{"encoder_arch": "vit", "model": "masked image model", "dataset": "gratings and oriented noise at many angles and scales", "train_examples": 395000, "image_size": 32, "crop_scale_min": 0.8, "horizontal_flip": false, "translate": 0.06, "method": "mae", "mask_ratio": 0.6, "loss": "mse", "encoder_norm": "rmsnorm", "encoder_norm_position": "pre", "encoder_activation": "gelu", "encoder_mlp_ratio": 4, "encoder_head_dim": 64, "encoder_fused_qkv": true, "encoder_bias": "all", "encoder_qk_norm": false, "encoder_layer_scale_init": 0.01, "encoder_parallel_block": false, "encoder_dropout": 0.05, "encoder_inner_norm": false, "encoder_patch_size": [2, 2], "encoder_layers": 8, "encoder_width": 128, "encoder_positions": "learned", "decoder_width": 128, "norm_pix_loss": true, "decoder_layers": 4, "init": "small_normal", "residual_init": "scaled_by_depth", "optimizer": "adamw", "lr": 0.0019, "beta1": 0.95, "beta2": 0.999, "eps": 1e-10, "steps": 18800, "batch_size": 128, "epochs": 6.1, "lr_schedule": "cosine", "final_lr_fraction": 0.01, "warmup_steps": 940, "weight_decay": 0.08}
Rows from block 5 of the encoder of a small masked image model, named by matrix and row number. Rows with one number belong to one neuron. Each number is 500 + 40 x the weight over its row's rms, rounded and kept within 0 to 999. All counts start at 0. Numbers have three digits each. After the name is the row's rms in percent of the matrix's.
After each neuron's rows are labels from the 100 images, of 14976, where the neuron reaches its highest value: "top examples" is what is common among them; "colour at peak" is the nearest of a few named colours to the mean colour under the peak. Only what is clearly more common there than usual is listed. The data: gratings and oriented noise at many angles and scales. In brackets: how many of the 100.
# fc1: MLP up (encoder.blocks.5.mlp.fc1.weight, 512x128), inputs 0-63
# fc2: MLP down (encoder.blocks.5.mlp.fc2.weight, 128x512, transposed), outputs 0-63

fc1.304 098:506519619458484459459476560541466525452538573479442523469544496457514507498492471462483507495488447493548494496484480503517471478621550442473494518485456468472434540468490484476560495514480523
fc2.304 107:375504493496387506522491501525524456534508507568499554478471483494406531495459450436506580598463455434513492511531485487563504512513473492539479540380525505486459497457499534496526483502508584
top examples: dashes (97); very fine (58); stripes at 90 degrees (55)
colour at peak: brown (33)

fc1.240 116:488489461532498473466456547452521466501437501549525513516492571521504511526493476460448475545496480477464494419554398485481505538564595477509544510537476547471467512479560518422515580509482543
fc2.240 133:523417526406497518492495445490550518550541492463511510499471523500468530538498545513479514515532505591542503535500497525512526481378513506545417476490534432533478546526530585523452546555515487
top examples: dashes (51); very coarse (45); square grating (42)
colour at peak: white (81)

fc1.393 098:437504431505503508468459433494515503467521477501572651522559482564506533558546510468468494506555527465542522545566541564502523482515573541487525522467530495456429499557507484466493517525519499
fc2.393 092:365463565490372510556518464521473496469511494478512583518528528504488551462483492455497539486471532520471488448510511491486521488504481546521601544570568522518463474532475463496602520505490580
top examples: sawtooth grating (100); stripes at 120 degrees (32)
colour at peak: brown (33)

fc1.352 081:500486552479504494475528509509471527545523496434562551519515487509409560547519491442540496535480527564523485463542487546508498500547494432515512448453582491477419490517480486513492514520438451
fc2.352 096:492438455544427495432455449509531435375523553488472501534557485490531554507512503586537448514508500518451505496481514470523486508468492480516473469517363512555593504511486430510492482537522598
top examples: very fine (56); square grating (53); stripes at 90 degrees (41)
colour at peak: pink (31)

fc1.48 091:524481502461579540458509486523531512509446421517460479531489508517469542520572533561518458509535460497595478497453524513564512532528533526474556561479540520512522507512526451470559478535535517
fc2.48 096:471426520504453413596545543572543454467500497579439527528566527493498558434502462467488462475483556601519507488520477518495466500510512490520457542517494417531407521518472492518541497620472469
top examples: filtered noise (72); noisy (68); scale: very fine (44); stripes at 135 degrees (37)
colour at peak: grey (95)

fc1.161 114:521472488521512415479456506510507569546469457472467469493500446464483497461519564469516463458505538497524418462475468516452416493529543543543508477537448509509474499522455506511464508499495466
fc2.161 103:480498530492509488442585492442488388499492520492537555484472568465586476483524558474515572552479505508396489484451525495488501479487533548489455468458543525536526434491512534521379507515468482
top examples: filtered noise (53); stripes at 90 degrees (30)
colour at peak: pink (31)

fc1.470 083:442559567491448508478432435563484511525413481527498559508541556481494530499494466446476435516504479511631488531556531498501510470550479439468519573448528476483504550539592547501458513545499542
fc2.470 083:512420554505522473578571509488497470549519498535470521491515491377512487446530494611482530456509488490442492501471504487472476489492461448496506496609435470575565548454416568518470493540489440
top examples: coloured (97); noisy (86); square grating (74); very coarse (48)
colour at peak: yellow (30)

fc1.394 094:537466507401498473451478488523486472496573477509527550536469452572527547517552552548575487519496503489488443498424484560440495527464497532496487555495447518503531463426533543493599468546515420
fc2.394 103:504563519527398524461530536546508620455543504463448532555460478496573534500504475454508621485522446511564501510534522491487520462519493514508405528509497558469558463470453433492480430502506464
top examples: filtered noise (100); coloured (99); very fine (65); angle: stripes at 165 degrees (31)
colour at peak: green (28)

fc1.478 100:565534463432477561473430508470483497490526470567571587529452459559462511568567509490573506566477508504554455496504531557507497512450624503448515558495500531481507513474538522485553522548490512
fc2.478 091:435636541478479504486512550528468552454575457500478516508575518466521476502494515443517528499487480532516508498512493494498484502556485472506476549502475478578467462521427466512584566515530412
top examples: sawtooth grating (59); stripes at 165 degrees (52); very fine (51)
colour at peak: brown (55)

fc1.387 108:499553529503540485456491443493479565425507527428470529537521590484461531517493513504438462433505462524532485492528455487497502480494481550472555438454438479517478491469445401452482517557499455
fc2.387 113:538481477457455473497494468604572479618551527518524497488454437488495433480539577531494404499557468432513484507540475491514502503460491520511496516491473495527520530503522567561377460478516408
top examples: very fine (81); stripes at 0 degrees (44); sawtooth grating (44)
colour at peak: pink (42)

fc1.377 088:493480583383493552467413472521448442547530535445615527517498496469469550519523493475539486523463504560551477458475490508510546533494532522528500474449566470472434520504467545509404518501416474
fc2.377 068:523445532485492514541489524445493468564551520558425545521521517472584504457528559613510477553512477492521515512407451474467500503526496408494524549554438501480505458454398460461490486547491517
top examples: sawtooth grating (51); very fine (51); windowed patch (36)
colour at peak: brown (31); black (28)

fc1.276 113:509468546504490511443413479541470501481491497515439507562470521443474487511497579476494425512518461495479480500431470530483507503591534533513559561547570500491569487567522522512521512558491494
fc2.276 104:494449504520558486444488491550540539439464509568579451508522503581427437502496474497494547465472450470512508541457492501476489476510409462499521528471557404507533453499498428536439570473481507
top examples: noisy (94); square grating (84); very coarse (45)
colour at peak: white (84)

fc1.19 096:506491433497403463458516534519514514540608517449494611515530487483517581491538500517514492535514522505601446499483495548467489500540503524507537510423527552462501486492492486460594474505476477
fc2.19 090:473474504457447488400433569496517488546509480525451447528489489599555403487454479512517519590537499481516502527524469498530511504500446435452517507456484492483454462482523465499542463462506544
top examples: coloured (99); filtered noise (61); very fine (45); kind: dashes (38)
colour at peak: green (26)

fc1.484 118:590496515465499485466460492469469543449488459518466497517528467492505476544573514469538482529492533581502434513502557569515459488457447558481469525479512505492476452524547548552561480503483477
fc2.484 114:532378486551536483474501496566470427497566518446535567522506460537434519514500454498510515488523497461515482534483508501501495508518439549498497535528559546517488438474485413482524572489499509
top examples: dashes (89); coloured (80); very fine (46)
colour at peak: cyan (29); green (27)

fc1.128 095:473467519502531503491492473521455405415584500512510480527574532519496527519500486557480478444485521563495499476476459494500493534490498415505504497596492439502482504534501524469504506539436452
fc2.128 091:490494419494452514488491485473483497490434529389523565458397492479567529484498525462475495464497486432429491462569553523493508489469566509457479475405471527433571470535518501477484547551509510
top examples: very fine (88); stripes at 90 degrees (42); filtered noise (38)
colour at peak: brown (37)

fc1.113 093:527488424430523529414534516508485549489483524541552505510491550439443572586502478496504518472484453518550491490522455492485519494493521463481556556441517499496430467492468564421515581597505505
fc2.113 117:542497547549622474471538463525495526563475521410608472525421507460493512440496472563510569500511527461496491512512489510476486516508587426490415463549605510510482545461500553518533491490511394
top examples: sawtooth grating (94); stripes at 0 degrees (66); very fine (47)
colour at peak: grey (94)

fc1.270 112:503522457470506546466462502413451511500523507550461479547455522477494524506508489500504441525515393503530500520559531516522573511490443552549521456575445508438502616499462490481491533524471515
fc2.270 109:498563482525507581498478533544482583537509494474408510517558441506422523591497469546511475441492430406551494534531493555504512500491550515557473466550459498511562492485486523483550464433511550
top examples: dashes (70); stripes at 0 degrees (51)
colour at peak: black (41)

fc1.16 088:462540454466483509475514509507479491500448517578488534489468593531521588577472471486449478472485476472602498546455559531481576470518522512435476550446464505480514532509503510497456561569501499
fc2.16 076:488546544504478525553571449441456525475471502518559563492481500572478483541427470542503512517517515414498533539498498519460461514585510530472530558513525450523566425478449520499488560465460522
top examples: coloured (99); noisy (79); sawtooth grating (57); stripes at 150 degrees (27)
colour at peak: purple (31)

fc1.60 098:534535531492496524454447451480453504492479451468502526508522516522570506540482543448530510535458470502550507521519533592535525479542544541505485571395503528465456446559521444545550492488485474
fc2.60 104:495445494513435440563482425497531535433512545466478526479479511506419521514479489481523548524499541563499518482480527466490518500458480504512522512476563437491633411537502545552570497479471567
top examples: dashes (97); very fine (48); stripes at 120 degrees (32)
colour at peak: black (49)

fc1.5 106:442484464513526449451486518457467567437461532456561507542527560486550524555470547466448397483544447464466504490489444501424487454513578457484534438523476542470493507450414460475463545453485527
fc2.5 090:529527488483478491470514476585528539524425513512465546504460471533404560507515483517533425521533512552528466511574480508452545516414410532540500463545491506507529476540582528506423515524501511
top examples: sawtooth grating (87); stripes at 90 degrees (26)
colour at peak: pink (45)

fc1.486 098:479418512511528517467424515506514469559558491446463494493508481470401565528505550473511537609522495460541477505467458523491472538493543465512536546449429476471482509546461456451523438509458501
fc2.486 092:569524434549488465525456463526511464471549510493520491497485498479423474456497502528478514382534498494447512453528553480548498504433499436502485500514494554492434459551483530474475555473504483
top examples: filtered noise (72); fine (46)
colour at peak: brown (30)

fc1.328 106:478529502502521529470439491437468476445519569499485470562495554503445557518445492472450483519493411481510522485498468478470511495475530480403543502465443512495467549544468406471475507570514524
fc2.328 085:447532501494529503476489491605484442520497492451438533504562479509474464496473528596480444473509474574480491502490521456457523528521437512548535494509498495399483442534459532468479514484525514
top examples: windowed patch (38); stripes at 75 degrees (30)
colour at peak: pink (32); white (25)

fc1.162 083:437455498453411513433515533453485445453537554505511584517469545544517408494518486464450504490524490493542504508493431515490561489509531477508574520468418442504510463516566501440527488570498527
fc2.162 083:580498530527473510479505516489458483544539450504535546525441516527547489520502572509508458522527495473558490511453477518451488478555552405527516540494533485512517439510465487539587448545495461
top examples: very fine (71); noisy (64); dashes (58)
colour at peak: brown (35)

fc1.81 089:488494500445483508458495477523465474450542559456458517526546509467531546507474514489514548502485482574479470534496542555514578466489446473540475496429575444519476468501439506535473548557462527
fc2.81 085:541486494493533527550520505365498540493470488489465446495435500446505460461488515541514450529504471528511482502535497485480502511572490522511503521579545408492578437492505565500540612492513478
top examples: very fine (94); sawtooth grating (61); stripes at 75 degrees (29)
colour at peak: grey (98)

fc1.73 108:456547534455497536474443543487467501553468504478500474539455548555464507547510503538495437513475427486453482523520506516533571497545451438511528583535537443500555603523540532395547482519478518
fc2.73 104:518457495490497463558539472516493469430464485450514483461460480454549462488516518503489516487518512575485523474506492507524525508487486501505450506540524530559484468489612548528442442481504412
top examples: noisy (96); square grating (67)
colour at peak: white (60)

fc1.372 115:459535543402483519459486478468490443489513442540485589545523487471451532480573499538527418506507443556593499473529470507480500512490470523490537464508467544480482544477515500443475493537497547
fc2.372 105:463527519473399540507537508398473564599479538610454467522565460422491479524466552532477541501524453503511498512517528461507546521515568527532553485569502423496489508494456484493569452464533448
top examples: dashes (100); coloured (88); stripes at 165 degrees (25)
colour at peak: cyan (34)

fc1.319 112:525537581458450486459427519496463542498549527493498483559544486516486469515527518490526484589478475465571471442471463537434471506589495468442544496438448547486468492568505500459546465435452448
fc2.319 103:484546480527477482638413477489516457481479477443594494519491507522502511523504519500514509531502479438484485497559508519516462482472454513528482524488449529447483536532401469421566536408483611
top examples: dashes (100); stripes at 75 degrees (25)
colour at peak: brown (39)

fc1.217 098:506536515449591499460552502494442565570526530374537482541529517492466512486529540482497428559493499493500461485487453538482487513479554480488524519529436503537486486535434466456463521543434376
fc2.217 108:547431479540446484499406558523502588505471512549459400498386503458508541471547524532496410502492540467520519491479509490491482506511505501503469483530464533461435537530547569503472437434503494
top examples: sawtooth grating (56); very fine (49); stripes at 120 degrees (27)
colour at peak: pink (34)

fc1.166 103:534522506487499483446503517535482551443460508483479582523536496461419508480536571547533459493477449546486440452535448523507439530592539556456536440515554496451477522521569546458504597518472506
fc2.166 088:505453496533509478537466601472549560419394525577493453477475436539593460483532551417520483495538465502462498520515495503507517493520595511488500498523520473504558536491549493497420557417523560
top examples: stripes at 0 degrees (80); dashes (61); square grating (39)
colour at peak: grey (96)

fc1.479 098:469549509488560457476458461484451503503528541492495583531548539444561460557494475544464517484515521552519512519462507513529514444492574445436476544468430430461541513509490531507536514579530509
fc2.479 095:429581472513459503478482550450517506497519496558498612459440465613547504458477522419505413428498509458487507507473504521525492491580536598416516504512426552468411475521499511477477528493484560
top examples: sawtooth grating (93); coloured (90); stripes at 75 degrees (26)
colour at peak: pink (31)

fc1.107 094:486469537507497494459419463474492462492574476464457521527448508522533400510518465519485482493518462429526483442388465540504464539493455480546538474515452519479581466455492430446549490587496420
fc2.107 101:524519439514473495463562530469472528500481477581496528504461552445495544475488489446461526493461508532424477497501479510477490507571430440513507439582573608464521493499455554507439549366497590
top examples: filtered noise (100); very fine (80)
colour at peak: white (32)

fc1.92 100:594487471455497539460489507472534521457491433461516493564501588505531507482535510576474499561516521484521510495536499532545572451436490498484549542545523455543497488525454516425485520484529555
fc2.92 094:552529481495599531526539445490483498466402496503505526480426490449494446568501506573506419515522468447491476491510490472457497524440523504461478496481516586506505514492523562484426574582492525
top examples: sawtooth grating (82); stripes at 0 degrees (52); very fine (51)
colour at peak: grey (97)

fc1.34 106:571515509484541472417506466532454479533526545489498581599542456481470516511531505383507478516519475558529494450487477503471402497478521497488499482449508494445476514503510466496584601499521470
fc2.34 097:524473466499411553434444492461512497521434495499482467522416441460501483512480462476488462500529462476528518530524472498510517509545545490481511485501503567450598519504628481434574540466529531
top examples: coloured (100); dashes (92)
colour at peak: purple (47)

fc1.295 104:486535489492550512460503484452443479416502501474477495506495540474472541538516520544468461489557461488480458553468554587509548433503491584545482491535406488534508462471477508525476549525493507
fc2.295 095:469461471505504508481472440569474566561529496440562440470535517498508487498502508444495457499481524504453477440506521507500486501482408524548548509538521361508546582490533543516427492472478554
top examples: very fine (65); dashes (57); stripes at 15 degrees (38)
colour at peak: grey (96)

fc1.227 107:496514566470522471453525460504473513462540487510514548531538508441412427465508520524487435466519516568524491473530480542503539509527481576499588528436527482573485460526469495437579508557465463
fc2.227 124:484464573521454518521556455521474456489595461552497539499567487418498562517512497570460531407476503518489508508487499517512491489502510466493524525589459430518558488505434534496472358585525509
top examples: very fine (98); dashes (91)
colour at peak: grey (98)

fc1.27 095:526464600485489502479501480469464502502493564518490521519515500376504550537479522473497474484435487555473498507499459492447482513565530455468516490492455495405465534536463445516558529606431479
fc2.27 092:507545497518561473557537529556536527494483490646528527540449517487436576534521539507488480451470507496468499515497484494472480503506416483405538511473498573465468477482504556515411499525519446
top examples: dashes (87); noisy (69); stripes at 120 degrees (39); angle: stripes at 105 degrees (34)
colour at peak: brown (56)

fc1.138 100:534486530451515456440488457492497479585528494489524556558504497415486413454530523571488401461523524513531477449463454527471494505522529480449565521524435417525554515452497467462527536607491417
fc2.138 098:505537503510469475547500511508503510435444493552470576486532529641410504464497489507490479556491496500507470516530483477498537505470478452496479546572507533470506510459501470464424508397508513
top examples: filtered noise (100); coloured (100); very fine (58)
colour at peak: purple (36)

fc1.209 091:506487524506575496426432500508476513532510463456579546573480498432466484529479548506532455550507548516503528530540519530510547495534508418498514529435524442483483526558538557473541541555469493
fc2.209 078:538452501522565518387433508466508505450510510419515515514560444522416532481536502496513428526532475409554515485484506491478486493598527508457489517468571509493481539523461486499481445494502517
top examples: noisy (100); dashes (38)
colour at peak: brown (30)